Weights of a small encoder-decoder audio transcriber.
Model: 6.56M parameters, waveform 16khz input, encoder arch conformer, encoder norm layernorm, encoder activation star_relu, encoder layers 14, encoder width 128, decoder layers 10, decoder norm rmsnorm, decoder activation quick_gelu.
Training: 5200 steps, batches of 128.
Data: trained on Morse code for random letters and digits, with fading, noise and interfering tones, 26041 training examples.
Rows from block 8 of the audio encoder, named by matrix and row number. Rows with one number belong to one neuron. Each number is 50 + 10 x the weight over the matrix's rms, rounded and kept within 0 to 99. All counts start at 0.
# fc1: first MLP up (encoder.blocks.8.ff1.fc1.weight, 384x128), inputs 43-85
# fc2: first MLP down (encoder.blocks.8.ff1.fc2.weight, 128x384, transposed), outputs 43-85
fc1.218:60 51 44 42 62 50 51 53 37 45 59 51 59 64 52 44 44 50 33 51 21 33 62 54 51 42 49 48 43 60 45 50 45 43 45 48 54 49 50 52 42 39 62
fc1.219:61 59 32 47 57 48 46 51 57 74 41 55 65 47 52 59 77 38 39 49 55 63 45 29 58 66 46 51 64 58 52 55 43 54 51 42 58 56 34 46 37 50 48
fc1.220:41 58 42 51 36 54 67 56 27 43 58 29 58 60 39 49 29 59 37 71 34 64 35 59 45 39 53 58 51 58 60 59 61 66 45 50 47 47 61 66 25 44 49
fc1.221:49 67 42 51 65 43 43 46 41 49 40 51 49 68 47 56 25 35 57 59 32 45 56 44 65 58 67 53 54 43 59 52 47 50 38 49 38 41 52 47 51 59 65
fc1.222:46 63 55 66 50 51 57 48 38 50 59 52 58 49 59 56 52 38 49 57 53 64 54 58 57 60 67 40 50 37 52 45 42 39 50 65 45 62 46 39 52 60 35
fc1.223:49 38 61 51 66 48 31 41 45 50 47 54 49 36 39 62 54 49 41 41 58 37 61 35 41 45 40 56 36 54 60 41 49 65 55 44 62 62 51 42 52 42 46
fc1.224:47 52 47 78 45 52 41 49 38 61 44 61 50 39 58 49 56 34 54 63 45 52 44 34 62 54 42 59 61 72 48 62 37 63 47 33 50 44 45 56 49 55 40
fc1.225:34 53 53 52 58 49 42 49 39 62 42 52 64 43 49 53 66 46 32 57 47 63 49 59 40 51 54 48 53 62 40 62 49 50 60 58 54 46 53 46 43 42 43
fc1.226:67 44 63 48 50 62 39 51 44 44 63 57 47 38 48 50 53 49 33 48 44 51 61 55 38 56 49 56 29 38 59 61 58 58 46 59 41 47 60 50 54 49 47
fc1.227:53 56 49 42 55 65 47 29 37 48 50 59 55 47 45 49 62 42 42 60 54 61 56 52 36 59 39 43 52 32 43 51 52 44 44 53 46 54 56 61 68 47 50
fc1.228:63 49 44 57 48 36 37 44 26 67 59 51 57 68 39 70 29 43 45 66 52 26 60 36 37 45 50 34 33 52 44 49 49 46 59 55 50 34 45 58 37 48 52
fc1.229:45 48 78 33 48 44 53 43 25 57 51 56 41 46 42 46 60 53 51 64 33 43 43 35 43 39 48 54 69 36 36 54 55 60 57 21 38 59 44 58 44 44 43
fc1.230:57 57 35 44 51 48 59 54 49 44 52 43 52 60 40 51 45 46 37 56 36 52 47 48 62 40 46 35 37 47 39 56 62 55 53 56 41 58 65 50 30 55 47
fc1.231:51 28 54 41 45 46 48 58 71 34 53 46 57 53 44 57 63 48 58 43 49 59 64 37 62 67 61 42 58 64 48 37 27 46 59 44 68 38 41 40 53 53 56
fc1.232:48 58 47 40 51 59 59 57 55 45 55 42 42 54 48 64 42 70 28 48 64 50 64 45 46 53 43 40 61 50 57 54 38 52 63 44 46 70 55 45 46 60 37
fc1.233:53 64 67 48 46 68 55 51 40 31 54 68 49 47 55 49 55 35 60 53 50 44 54 44 43 58 37 61 69 56 72 50 47 52 68 49 59 51 34 44 34 61 36
fc1.234:38 43 62 45 51 55 54 45 54 51 39 54 45 38 42 47 47 45 50 52 48 52 48 61 59 45 31 55 61 47 28 54 45 56 38 47 59 65 63 56 43 32 36
fc1.235:63 40 53 56 55 37 63 55 58 34 61 66 51 56 55 58 75 41 59 53 39 57 56 45 52 48 42 55 49 48 54 37 39 43 54 49 71 54 48 56 41 46 41
fc1.236:69 25 43 58 57 60 59 53 50 51 60 59 66 62 32 56 53 61 58 28 45 48 41 53 47 59 40 45 44 45 49 29 49 52 50 44 45 46 54 46 62 47 44
fc1.237:51 60 58 38 57 40 57 80 75 55 53 63 57 45 49 49 65 40 47 61 50 50 58 66 45 31 69 46 42 39 60 61 43 58 43 53 51 30 57 54 31 58 28
fc1.238:49 44 45 55 38 36 38 67 42 29 25 42 44 64 35 56 50 48 50 44 67 73 61 59 58 43 31 38 52 53 47 39 47 53 66 44 80 43 49 73 58 56 51
fc1.239:54 62 51 39 52 54 52 46 63 57 47 57 32 48 60 34 58 50 44 62 25 78 57 63 36 71 53 52 62 50 47 55 53 54 55 52 53 52 56 28 34 59 26
fc1.240:62 52 36 61 63 41 42 52 44 55 51 62 47 63 61 51 52 47 64 57 57 55 55 48 42 47 59 59 59 34 37 42 58 62 42 58 51 38 35 74 26 55 58
fc1.241:43 62 22 54 47 58 41 54 64 57 48 44 66 45 44 52 35 40 29 61 59 59 54 55 51 56 42 57 54 42 54 50 52 61 35 46 67 56 45 62 63 39 40
fc1.242:53 46 45 47 36 58 28 48 49 43 49 46 65 50 50 45 47 47 43 38 66 44 42 57 49 58 60 54 61 50 40 47 66 49 64 48 42 67 48 47 36 55 52
fc1.243:60 54 41 68 45 55 53 31 52 58 53 60 52 41 48 43 45 47 55 69 58 43 34 47 55 38 57 63 50 52 46 72 56 51 38 66 44 47 45 53 45 37 38
fc1.244:52 41 42 53 45 51 45 48 38 63 57 53 37 66 39 59 50 44 54 61 63 53 42 37 70 35 45 46 52 46 49 46 46 59 59 48 62 46 47 58 51 62 57
fc1.245:58 42 66 37 62 60 31 62 37 62 57 46 69 36 41 60 57 49 45 50 64 46 51 60 40 55 42 52 55 46 67 44 68 73 56 53 75 40 41 39 53 63 53
fc1.246:64 50 44 62 48 53 36 39 54 49 52 49 43 54 37 57 44 50 40 50 42 67 41 33 48 43 47 48 43 42 65 49 63 52 67 58 53 58 48 46 37 31 54
fc1.247:42 59 52 49 51 42 53 45 36 50 55 52 59 25 47 48 44 52 24 46 43 67 36 43 50 48 61 73 46 46 34 54 60 38 47 26 56 57 49 53 37 41 61
fc1.248:56 38 55 49 40 47 53 68 36 53 56 63 52 49 71 37 48 67 71 41 63 49 54 37 48 58 63 44 54 45 46 40 58 43 48 59 54 46 45 45 41 61 61
fc1.249:39 36 38 36 77 48 55 62 49 46 31 44 38 44 48 53 50 54 52 46 46 45 70 42 63 56 59 57 68 50 27 52 63 42 64 49 39 49 58 36 41 50 51
fc1.250:61 55 48 66 71 53 60 57 61 54 51 39 47 36 47 41 38 32 54 66 39 53 73 77 48 24 68 52 43 37 44 50 43 48 70 52 32 54 48 53 32 52 29
fc1.251:53 51 58 57 55 49 54 50 35 45 66 60 51 45 58 53 57 41 32 51 38 59 35 45 58 59 62 46 50 49 43 57 49 26 31 46 65 49 46 62 60 46 31
fc1.252:59 46 51 68 55 47 45 53 40 44 60 74 62 56 46 61 48 61 45 50 47 67 62 39 41 37 65 39 44 39 33 58 80 54 47 43 39 70 32 40 55 47 45
fc1.253:56 49 61 57 42 18 56 29 58 47 70 61 65 37 24 41 42 37 33 51 55 72 24 56 57 38 44 54 51 58 48 48 47 60 42 54 33 31 46 45 44 38 49
fc1.254:37 45 59 45 57 51 42 39 41 62 64 64 56 37 65 40 59 31 40 60 48 52 40 47 35 49 65 39 51 50 45 43 56 57 50 63 64 63 56 69 59 43 14
fc1.255:53 55 52 53 51 45 53 65 52 44 44 56 44 51 56 54 54 29 34 45 45 55 44 43 51 63 48 57 54 60 37 46 52 47 55 48 51 47 54 57 55 43 40
fc1.256:50 56 44 55 59 58 54 55 58 49 44 59 58 58 50 50 40 45 48 48 50 42 52 65 49 63 42 52 47 47 64 48 58 52 47 51 52 44 55 61 63 65 39
fc1.257:43 53 62 44 37 34 56 62 46 48 55 52 39 56 39 55 57 44 43 61 55 62 60 58 42 52 54 38 45 59 51 53 47 77 57 39 58 47 47 49 49 63 51
fc1.258:66 24 48 50 53 52 51 34 48 47 61 61 43 65 57 47 56 37 53 74 41 59 45 55 51 54 55 39 52 40 56 59 33 62 37 49 50 43 45 54 60 45 36
fc1.259:50 53 60 80 47 45 46 30 72 67 26 38 56 51 32 66 31 62 49 46 55 46 37 32 48 49 52 62 58 52 29 40 34 36 50 33 56 37 63 28 43 49 47
fc1.260:53 56 56 49 32 46 36 47 55 61 34 48 44 52 38 48 32 51 51 38 44 66 61 40 42 39 22 35 65 47 66 54 55 48 33 47 53 71 42 58 53 34 50
fc1.261:54 51 60 47 58 36 67 67 48 47 54 56 62 47 38 45 40 40 44 52 35 38 58 64 50 55 71 42 56 35 51 47 50 47 45 62 40 63 51 44 46 57 53
fc1.262:62 53 57 57 57 53 63 42 43 38 55 42 57 38 61 47 47 46 37 39 39 38 70 53 44 56 44 55 49 40 55 57 47 48 28 51 58 48 52 45 66 50 47
fc1.263:30 40 50 35 57 53 58 42 45 49 50 41 58 39 46 60 47 49 47 34 36 61 37 59 54 59 41 38 55 41 46 47 55 56 65 53 61 49 45 50 47 61 45
fc1.264:58 57 57 51 46 58 45 35 48 53 60 62 57 35 31 42 52 59 34 55 27 30 38 57 39 39 39 51 37 47 45 51 64 44 49 57 59 51 52 58 55 72 40
fc1.265:47 51 50 52 56 59 52 50 50 58 54 63 45 51 45 58 74 54 42 39 47 62 49 54 42 54 51 47 60 58 69 38 42 46 54 52 61 53 51 53 47 59 64
fc1.266:46 31 59 47 46 74 54 52 26 57 56 42 54 52 41 42 49 48 58 61 45 49 58 46 45 35 48 64 75 39 50 69 58 86 48 28 24 62 35 47 51 46 49
fc1.267:58 47 61 55 51 54 59 43 50 57 59 43 48 51 45 44 50 39 61 49 38 60 70 52 46 48 50 43 57 50 47 43 52 45 48 52 56 61 53 62 40 49 46
fc1.268:51 54 45 52 38 55 33 53 56 51 57 52 68 56 66 62 68 56 51 56 56 48 46 64 61 45 32 51 44 43 40 46 60 55 41 39 62 57 60 46 65 58 46
fc1.269:70 68 30 52 57 64 61 52 53 52 41 70 45 49 53 62 48 34 62 34 42 73 66 20 58 47 63 65 48 48 32 45 47 45 63 22 31 51 53 53 54 54 54
fc1.270:44 29 42 54 61 56 51 59 43 51 30 41 49 48 55 53 38 45 28 52 44 49 51 61 72 52 50 53 49 54 49 43 60 52 50 50 46 44 51 59 74 48 42
fc1.271:44 43 54 52 45 56 44 62 68 45 58 51 49 53 56 45 65 48 40 58 61 47 58 64 42 50 48 46 43 54 44 54 34 52 44 38 51 57 37 61 56 34 31
fc1.272:48 72 62 55 67 86 50 40 39 46 59 66 64 59 63 30 43 56 55 57 47 44 57 55 65 42 40 54 58 48 49 53 49 57 47 54 38 46 55 36 40 58 59
fc1.273:47 51 73 45 47 55 45 35 40 41 35 46 39 55 48 52 50 74 40 55 54 50 49 46 60 68 55 59 47 61 41 48 59 46 47 58 50 54 60 55 42 34 33
fc1.274:36 35 45 54 57 54 61 58 59 49 56 31 62 60 47 52 64 55 43 41 45 44 39 61 46 53 26 56 49 51 36 57 43 38 66 62 35 67 60 65 63 44 46
fc1.275:59 42 33 47 41 51 74 37 54 35 43 50 56 37 37 62 40 33 57 64 43 48 41 53 69 37 35 53 50 52 49 44 59 41 50 34 36 58 76 63 55 38 41
fc1.276:49 65 47 44 42 49 39 40 41 48 42 36 28 29 33 65 56 52 46 64 55 55 45 45 31 60 56 50 40 51 79 49 42 58 51 51 48 68 34 48 46 52 52
fc1.277:67 40 63 44 36 47 50 49 70 54 54 62 33 59 27 51 73 34 39 41 72 53 57 35 66 56 36 55 38 38 39 33 56 38 57 47 56 46 61 51 68 53 59
fc1.278:64 30 50 61 45 42 45 41 58 43 62 37 53 38 58 50 36 44 31 50 56 28 51 56 30 67 53 46 45 57 62 50 63 25 74 57 46 56 60 42 57 45 42
fc1.279:59 51 61 73 59 54 56 51 45 35 29 38 37 58 42 81 43 52 43 40 40 61 38 45 58 50 39 46 71 49 39 61 43 59 45 43 59 45 36 61 31 31 47
fc1.280:54 46 50 28 50 37 41 58 43 46 43 69 55 44 46 38 54 50 66 53 45 55 40 50 53 61 29 43 51 53 55 45 38 69 56 50 58 50 31 59 44 40 53
fc1.281:51 56 67 47 56 41 66 54 50 51 46 46 66 45 44 54 52 48 51 57 54 65 59 44 69 61 58 49 55 49 46 44 56 47 31 49 39 61 49 42 48 40 50
fc1.282:48 51 46 59 28 55 39 51 52 51 64 54 52 60 53 60 50 45 32 63 41 54 61 44 61 55 47 68 42 47 56 62 48 59 54 65 51 42 46 47 49 48 48
fc1.283:54 53 43 54 43 61 35 54 28 61 40 44 52 45 64 61 42 32 54 56 49 47 45 38 54 58 66 53 44 48 55 47 58 42 44 51 61 45 60 57 34 57 46
fc1.284:41 70 48 54 29 56 46 64 48 57 48 67 59 29 38 52 57 41 61 65 47 48 63 46 60 53 48 53 32 47 70 25 78 64 40 46 42 57 77 54 72 60 66
fc1.285:64 49 63 58 52 44 61 80 51 46 58 47 48 39 59 52 47 41 44 52 35 61 54 27 49 54 49 70 35 52 47 59 49 47 54 41 60 60 44 59 44 56 38
fc1.286:42 60 67 60 54 43 40 44 52 57 55 54 45 61 48 59 42 45 64 48 51 47 48 42 54 59 49 42 50 47 44 58 60 51 51 49 49 44 54 47 46 48 47
fc1.287:61 50 59 49 56 46 42 43 47 48 30 59 45 30 43 47 54 59 53 58 46 56 53 51 71 70 49 45 61 70 58 35 48 48 38 66 48 58 46 56 46 45 47
fc1.288:67 45 57 63 36 63 43 49 51 51 66 48 52 61 40 51 65 50 56 43 38 47 56 52 50 59 53 43 36 49 51 51 59 69 53 55 53 63 32 43 42 42 26
fc1.289:48 46 48 44 53 55 52 35 51 42 46 48 40 48 50 53 45 50 44 42 54 58 49 44 47 66 50 54 65 46 45 67 59 73 53 46 38 48 57 52 48 47 46
fc1.290:54 62 38 52 46 35 37 46 58 64 61 62 55 43 41 36 65 26 68 54 36 59 53 61 48 41 53 37 61 63 54 45 34 53 53 57 52 66 71 57 65 64 31
fc1.291:54 46 58 40 61 56 46 62 63 46 51 54 56 57 36 61 42 48 54 59 54 48 44 53 62 44 49 44 41 58 54 54 44 32 41 55 58 48 64 52 45 39 55
fc1.292:29 46 55 36 74 58 62 52 43 64 49 37 28 53 45 32 49 59 53 48 52 42 39 42 46 46 62 60 65 50 80 69 53 45 59 52 52 30 50 60 60 54 46
fc2.218:50 46 65 49 44 51 55 63 63 51 48 51 41 32 46 34 43 57 47 26 58 51 31 61 43 52 44 61 58 48 38 67 52 46 59 46 53 30 45 43 52 53 53
fc2.219:70 57 60 65 74 50 44 28 40 45 53 44 47 60 47 45 57 43 62 42 46 59 45 44 49 61 53 40 33 48 52 54 43 44 49 57 42 50 53 39 46 56 36
fc2.220:41 45 38 50 60 51 47 53 53 63 71 73 49 62 40 58 63 52 45 55 45 60 49 58 42 67 75 45 54 43 51 51 44 67 63 60 56 68 52 65 67 20 49
fc2.221:66 50 35 45 39 62 25 61 44 45 53 52 56 64 58 61 36 56 61 45 62 41 37 56 52 54 45 55 50 49 35 52 45 40 41 47 38 51 57 43 53 47 40
fc2.222:32 44 31 44 34 43 45 58 71 57 30 32 41 48 61 35 44 33 64 61 35 43 50 37 49 54 50 54 51 47 57 39 52 61 54 48 45 31 55 58 54 71 55
fc2.223:67 58 49 50 29 64 55 55 43 53 65 56 52 53 55 41 49 52 61 42 35 54 55 44 41 40 59 48 47 45 51 56 52 42 58 55 36 48 33 63 52 35 45
fc2.224:48 64 38 43 73 37 57 52 59 69 42 59 45 73 18 58 57 32 74 42 62 71 57 57 23 54 51 21 37 56 48 55 68 39 46 56 48 47 60 54 45 45 59
fc2.225:60 52 37 45 30 63 50 52 63 45 42 54 51 47 46 39 42 45 66 45 52 42 63 45 56 53 47 53 59 53 51 53 61 54 34 43 47 54 39 40 54 53 61
fc2.226:37 51 61 67 57 52 46 54 56 39 51 52 62 68 47 67 48 50 46 59 55 66 35 36 54 54 47 47 52 68 56 58 46 41 45 60 46 39 46 52 49 37 67
fc2.227:48 40 64 31 42 27 54 47 56 50 42 58 63 55 61 31 57 45 34 54 46 42 59 49 54 52 46 59 61 39 40 32 59 49 41 54 62 55 53 52 64 36 65
fc2.228:33 63 36 69 27 43 64 46 38 38 54 57 36 55 65 60 49 44 43 39 38 60 34 48 54 39 55 50 43 33 45 57 25 58 52 69 38 74 46 50 57 40 48
fc2.229:55 54 46 54 52 38 62 48 55 46 71 51 52 65 40 45 55 52 33 41 66 46 56 59 55 47 37 41 48 42 49 32 66 35 62 44 49 22 53 28 44 43 58
fc2.230:47 47 47 54 49 45 47 60 56 56 58 41 64 45 45 37 47 59 52 43 54 52 64 56 56 58 58 56 60 50 59 63 55 48 45 47 53 48 45 61 52 58 43
fc2.231:47 45 56 47 54 50 45 50 46 62 49 52 60 51 58 39 45 49 52 50 50 42 39 60 62 40 42 53 68 53 52 43 60 50 47 48 35 55 52 66 69 54 32
fc2.232:38 51 31 53 49 47 21 49 45 46 53 43 55 33 49 44 23 40 46 52 45 55 56 41 58 41 49 57 39 52 53 44 41 50 41 44 58 45 51 41 44 76 34
fc2.233:43 62 45 51 41 55 31 44 37 61 41 66 36 35 45 50 40 35 43 54 44 37 44 44 41 64 50 65 52 33 54 54 38 61 62 69 49 60 56 59 60 56 31
fc2.234:59 55 44 38 53 29 37 47 59 63 48 57 44 45 69 67 43 57 42 49 58 36 58 33 54 39 47 40 35 55 51 44 57 28 31 58 51 66 53 59 47 52 49
fc2.235:37 38 44 39 69 61 37 46 56 53 45 55 55 35 68 40 49 67 53 48 53 44 24 66 39 52 49 60 33 48 40 53 44 52 38 47 48 55 56 47 53 51 61
fc2.236:50 51 55 59 42 42 31 54 46 28 58 39 47 36 69 34 63 47 52 66 53 54 49 62 54 48 40 53 36 57 61 72 46 55 44 46 46 41 57 70 39 30 50
fc2.237:50 31 39 54 71 60 55 35 36 40 71 42 47 70 44 34 49 77 44 62 60 42 42 53 59 73 57 48 40 31 49 45 57 65 35 52 39 49 65 43 52 64 54
fc2.238:63 36 49 44 45 47 51 55 38 57 39 36 37 45 35 50 27 39 58 63 68 43 60 42 75 48 65 36 58 42 48 50 31 47 35 39 43 49 65 55 39 49 63
fc2.239:50 43 41 65 33 28 33 73 50 56 64 55 53 51 53 54 56 51 64 52 42 67 70 67 47 47 61 70 35 48 54 43 47 41 64 46 50 53 64 57 49 56 63
fc2.240:35 49 52 46 44 62 60 54 38 46 59 58 53 22 66 52 48 59 49 62 58 46 57 46 61 64 42 39 42 46 46 57 33 46 58 53 63 65 47 36 52 50 59
fc2.241:71 51 55 36 51 54 55 49 52 51 48 48 43 50 35 44 50 51 63 36 56 39 47 44 73 39 50 55 59 51 62 50 43 30 55 43 42 56 63 42 39 55 36
fc2.242:38 40 50 52 58 31 49 62 57 60 51 53 53 52 52 48 57 55 51 46 44 41 46 45 51 55 53 53 43 55 56 67 41 47 39 31 57 42 40 56 61 52 50
fc2.243:37 53 52 48 34 70 41 44 51 35 64 37 39 58 56 55 48 54 72 46 46 49 31 41 57 60 49 25 60 44 45 45 44 50 62 31 53 43 64 53 41 38 65
fc2.244:47 53 55 77 52 35 36 52 45 59 42 41 61 54 48 37 50 47 49 50 54 50 47 47 43 48 43 53 54 47 31 48 41 42 40 55 81 48 46 67 49 33 57
fc2.245:50 45 51 42 73 46 66 63 34 46 49 56 48 41 56 32 42 54 45 45 61 53 26 53 63 51 67 43 49 61 65 48 49 51 59 51 77 52 61 58 52 35 51
fc2.246:51 48 60 48 52 56 59 42 33 58 48 40 44 58 65 21 44 60 62 41 53 53 39 49 52 48 47 58 57 59 41 56 44 54 42 40 62 69 31 48 53 50 60
fc2.247:51 58 58 33 60 46 66 55 53 51 52 59 44 45 52 51 51 57 61 47 26 65 51 57 63 64 55 43 46 48 48 51 44 30 55 40 54 58 72 51 77 55 63
fc2.248:45 46 29 64 48 43 35 34 64 57 54 49 73 52 41 50 50 30 49 76 63 46 46 48 44 32 60 49 60 43 49 41 42 49 50 71 54 36 32 35 57 26 69
fc2.249:64 67 44 50 41 55 50 46 44 48 52 39 52 53 60 33 76 51 51 55 57 45 57 51 53 41 40 59 55 57 48 36 54 59 75 38 40 56 48 20 50 54 38
fc2.250:67 42 61 46 62 45 48 58 42 25 45 67 53 69 65 40 44 56 32 37 36 42 58 48 30 62 36 63 60 62 70 68 56 47 14 66 50 57 59 28 68 49 54
fc2.251:62 55 50 54 45 51 41 60 54 46 37 62 60 48 53 49 46 51 57 52 66 41 47 46 35 50 53 49 39 35 48 36 47 62 42 52 46 62 60 45 63 47 41
fc2.252:48 67 51 33 39 82 51 55 42 33 41 54 30 55 38 56 43 54 50 55 44 35 55 64 57 53 65 46 45 55 56 45 40 47 60 75 50 54 41 73 46 42 63
fc2.253:50 43 56 52 48 42 38 51 58 42 41 53 57 66 48 58 46 65 43 48 68 76 39 49 46 37 36 37 61 31 54 35 47 55 33 38 69 70 57 70 54 55 47
fc2.254:39 38 67 39 40 60 50 36 55 56 43 36 67 40 54 55 56 43 56 56 40 51 44 60 73 59 51 45 46 34 46 42 63 42 31 50 51 61 47 48 36 49 59
fc2.255:37 27 38 50 48 43 71 60 46 53 51 34 41 55 45 50 42 63 42 37 33 49 53 55 33 64 54 44 46 40 48 34 26 57 54 59 60 44 51 39 42 56 59
fc2.256:48 38 59 46 50 41 66 67 56 33 40 49 49 37 42 41 51 49 55 47 43 31 45 54 57 50 53 45 40 40 40 49 52 67 42 51 53 46 50 47 58 39 52
fc2.257:50 57 48 64 73 54 74 53 64 61 67 28 44 47 46 37 38 60 53 46 48 45 48 43 40 45 30 48 48 56 53 49 60 37 29 53 46 54 71 64 33 42 53
fc2.258:30 48 56 44 53 58 43 69 46 60 42 39 66 40 52 61 42 44 47 53 66 50 53 38 28 37 54 46 42 54 54 36 57 49 61 46 50 45 42 60 49 58 46
fc2.259:42 48 55 52 47 43 27 43 57 38 47 56 52 47 24 74 56 20 46 54 75 56 70 66 55 56 47 56 47 24 51 63 45 36 32 53 49 59 41 64 47 57 44
fc2.260:52 29 34 58 41 60 55 40 60 52 57 39 52 57 48 61 51 44 46 58 19 45 43 49 26 34 63 49 50 64 52 47 62 72 67 53 69 56 36 58 41 49 49
fc2.261:39 22 57 43 47 45 38 33 51 46 41 33 58 46 70 59 43 60 61 54 49 51 55 51 37 43 50 57 49 61 58 46 50 38 44 53 53 53 53 44 44 56 48
fc2.262:36 48 65 51 66 69 49 58 55 50 67 54 49 46 54 57 69 53 47 65 38 55 33 54 51 43 46 43 50 65 51 62 66 54 48 51 50 56 36 46 47 61 60
fc2.263:58 43 69 63 33 49 52 34 53 43 54 50 56 47 50 48 48 53 48 57 29 51 50 64 36 58 57 35 53 58 48 57 36 48 51 59 55 52 33 47 58 63 52
fc2.264:24 35 56 36 48 58 52 33 57 52 51 60 43 26 55 43 58 32 49 74 58 48 64 43 63 67 69 50 54 63 42 60 39 61 44 39 38 38 45 32 52 46 76
fc2.265:62 69 70 50 46 49 60 47 62 46 46 47 46 57 56 46 46 44 49 54 62 53 32 44 54 57 49 64 40 58 45 49 48 51 51 52 43 47 54 37 44 42 47
fc2.266:53 68 63 46 39 65 37 59 49 52 52 73 49 65 47 65 59 52 60 29 47 49 43 52 53 29 57 61 60 52 58 39 52 53 57 46 44 26 50 51 49 44 50
fc2.267:45 57 55 51 55 31 43 59 54 41 50 51 43 46 43 64 46 52 46 51 50 52 49 55 51 48 38 65 55 71 51 54 39 45 53 67 60 58 32 45 67 53 54
fc2.268:58 55 56 44 49 57 58 43 28 48 43 60 53 49 44 41 49 31 62 54 51 62 55 54 57 38 66 41 62 45 54 71 45 35 45 50 58 54 60 67 53 32 44
fc2.269:48 29 47 54 71 60 43 69 51 40 60 51 45 47 46 49 61 67 39 41 39 43 46 58 33 32 57 40 46 60 56 43 50 73 51 44 81 53 62 61 29 56 46
fc2.270:41 74 38 47 54 40 59 50 68 48 56 56 38 34 32 47 51 56 39 46 49 53 70 32 48 55 56 32 57 37 37 51 59 34 37 53 62 36 40 38 59 34 55
fc2.271:49 59 78 59 38 51 75 50 57 52 46 56 33 42 58 47 35 26 52 62 59 55 42 54 47 38 51 52 52 53 44 35 46 61 25 61 51 49 63 53 35 55 49
fc2.272:71 39 71 51 54 37 62 57 39 54 35 47 43 58 50 59 70 42 28 43 69 49 47 52 52 43 78 48 54 60 39 51 59 51 53 40 50 54 34 70 44 64 37
fc2.273:39 60 43 66 46 54 51 51 50 67 58 46 42 50 47 52 49 47 55 47 46 39 35 38 47 48 51 57 46 52 53 50 32 43 50 53 47 61 49 69 54 60 68
fc2.274:67 64 53 57 54 43 60 64 38 36 53 44 29 60 42 50 28 54 47 41 57 39 70 57 51 45 60 57 62 26 45 65 51 48 57 47 71 51 50 58 43 60 43
fc2.275:27 34 62 60 46 46 65 35 51 63 54 56 33 49 52 47 54 63 29 48 43 40 46 47 36 63 48 50 58 42 74 42 45 54 54 65 53 55 57 59 43 50 75
fc2.276:56 38 42 28 57 54 54 44 62 44 60 68 43 47 51 46 41 51 59 37 48 53 51 41 36 46 45 50 59 45 56 55 57 51 52 37 71 26 67 47 42 42 53
fc2.277:60 48 51 46 53 53 59 50 16 51 34 46 54 34 39 45 67 57 70 39 50 36 65 54 48 53 37 57 50 41 55 53 59 39 42 55 50 38 53 34 70 41 34
fc2.278:52 48 41 45 27 45 72 48 48 40 35 60 37 45 37 47 61 54 46 46 34 59 70 59 59 55 61 38 63 60 48 49 41 59 53 40 64 50 51 43 45 54 38
fc2.279:59 34 45 66 39 44 43 36 71 43 49 39 63 58 63 54 51 40 37 62 64 44 45 50 44 58 48 46 58 37 42 51 63 66 50 50 51 57 56 56 46 48 36
fc2.280:40 64 46 55 60 70 48 40 42 42 56 31 50 42 64 57 58 44 41 54 84 55 53 56 46 72 45 51 50 59 64 58 72 44 51 51 54 45 54 46 72 42 45
fc2.281:59 38 38 54 61 53 32 57 56 52 44 57 32 42 44 46 49 49 41 51 58 58 36 52 57 41 48 45 48 57 64 48 47 58 39 49 49 57 73 58 40 53 41
fc2.282:39 36 59 39 49 57 47 59 45 51 48 46 37 56 45 38 60 47 56 46 76 35 47 49 51 44 54 42 49 69 30 47 45 42 58 37 56 48 58 39 46 42 48
fc2.283:65 60 45 53 42 58 51 38 42 52 72 57 46 62 44 68 65 44 53 48 42 49 54 66 45 50 57 42 44 49 46 67 51 57 52 35 58 51 53 54 49 55 62
fc2.284:40 73 38 32 59 40 53 47 58 45 45 39 58 60 52 49 41 53 52 44 43 44 52 44 59 71 48 64 54 49 36 42 58 39 50 53 53 33 49 42 36 40 53
fc2.285:37 43 50 53 62 43 37 46 59 55 64 40 50 42 59 65 44 54 46 56 53 49 54 41 39 37 59 41 54 62 52 47 46 59 51 30 34 64 37 51 47 44 38
fc2.286:56 40 48 47 56 53 48 44 54 51 42 55 57 27 43 53 53 57 47 47 52 53 46 49 53 37 44 44 54 42 44 36 58 41 48 50 66 60 49 58 61 41 44
fc2.287:61 78 52 51 50 48 53 56 42 55 55 59 70 64 42 54 36 51 64 42 54 58 39 39 46 50 43 58 56 46 51 56 53 39 56 50 60 50 49 60 43 32 77
fc2.288:41 56 48 45 73 54 36 37 39 40 47 54 55 46 43 63 44 65 44 54 44 35 67 50 55 61 32 68 45 49 53 37 36 49 58 66 54 40 52 57 50 57 47
fc2.289:38 45 65 58 53 40 34 52 49 55 36 50 38 51 41 57 48 47 53 64 62 52 52 55 56 67 31 33 51 24 49 68 48 49 54 50 36 34 43 30 44 43 56
fc2.290:46 58 58 64 52 59 63 45 48 59 48 51 56 45 51 31 48 65 49 47 41 60 29 36 63 54 62 62 42 49 49 56 36 43 64 47 50 63 48 46 55 57 53
fc2.291:53 57 46 52 41 47 52 66 44 52 42 47 49 70 39 40 58 47 47 33 61 35 64 65 50 39 51 46 50 31 58 31 52 56 41 56 47 64 37 65 46 46 37
fc2.292:70 51 66 53 46 44 43 55 67 66 61 50 60 38 55 43 43 49 42 52 24 48 48 64 49 59 32 58 49 32 40 20 58 59 36 58 25 61 50 62 42 63 53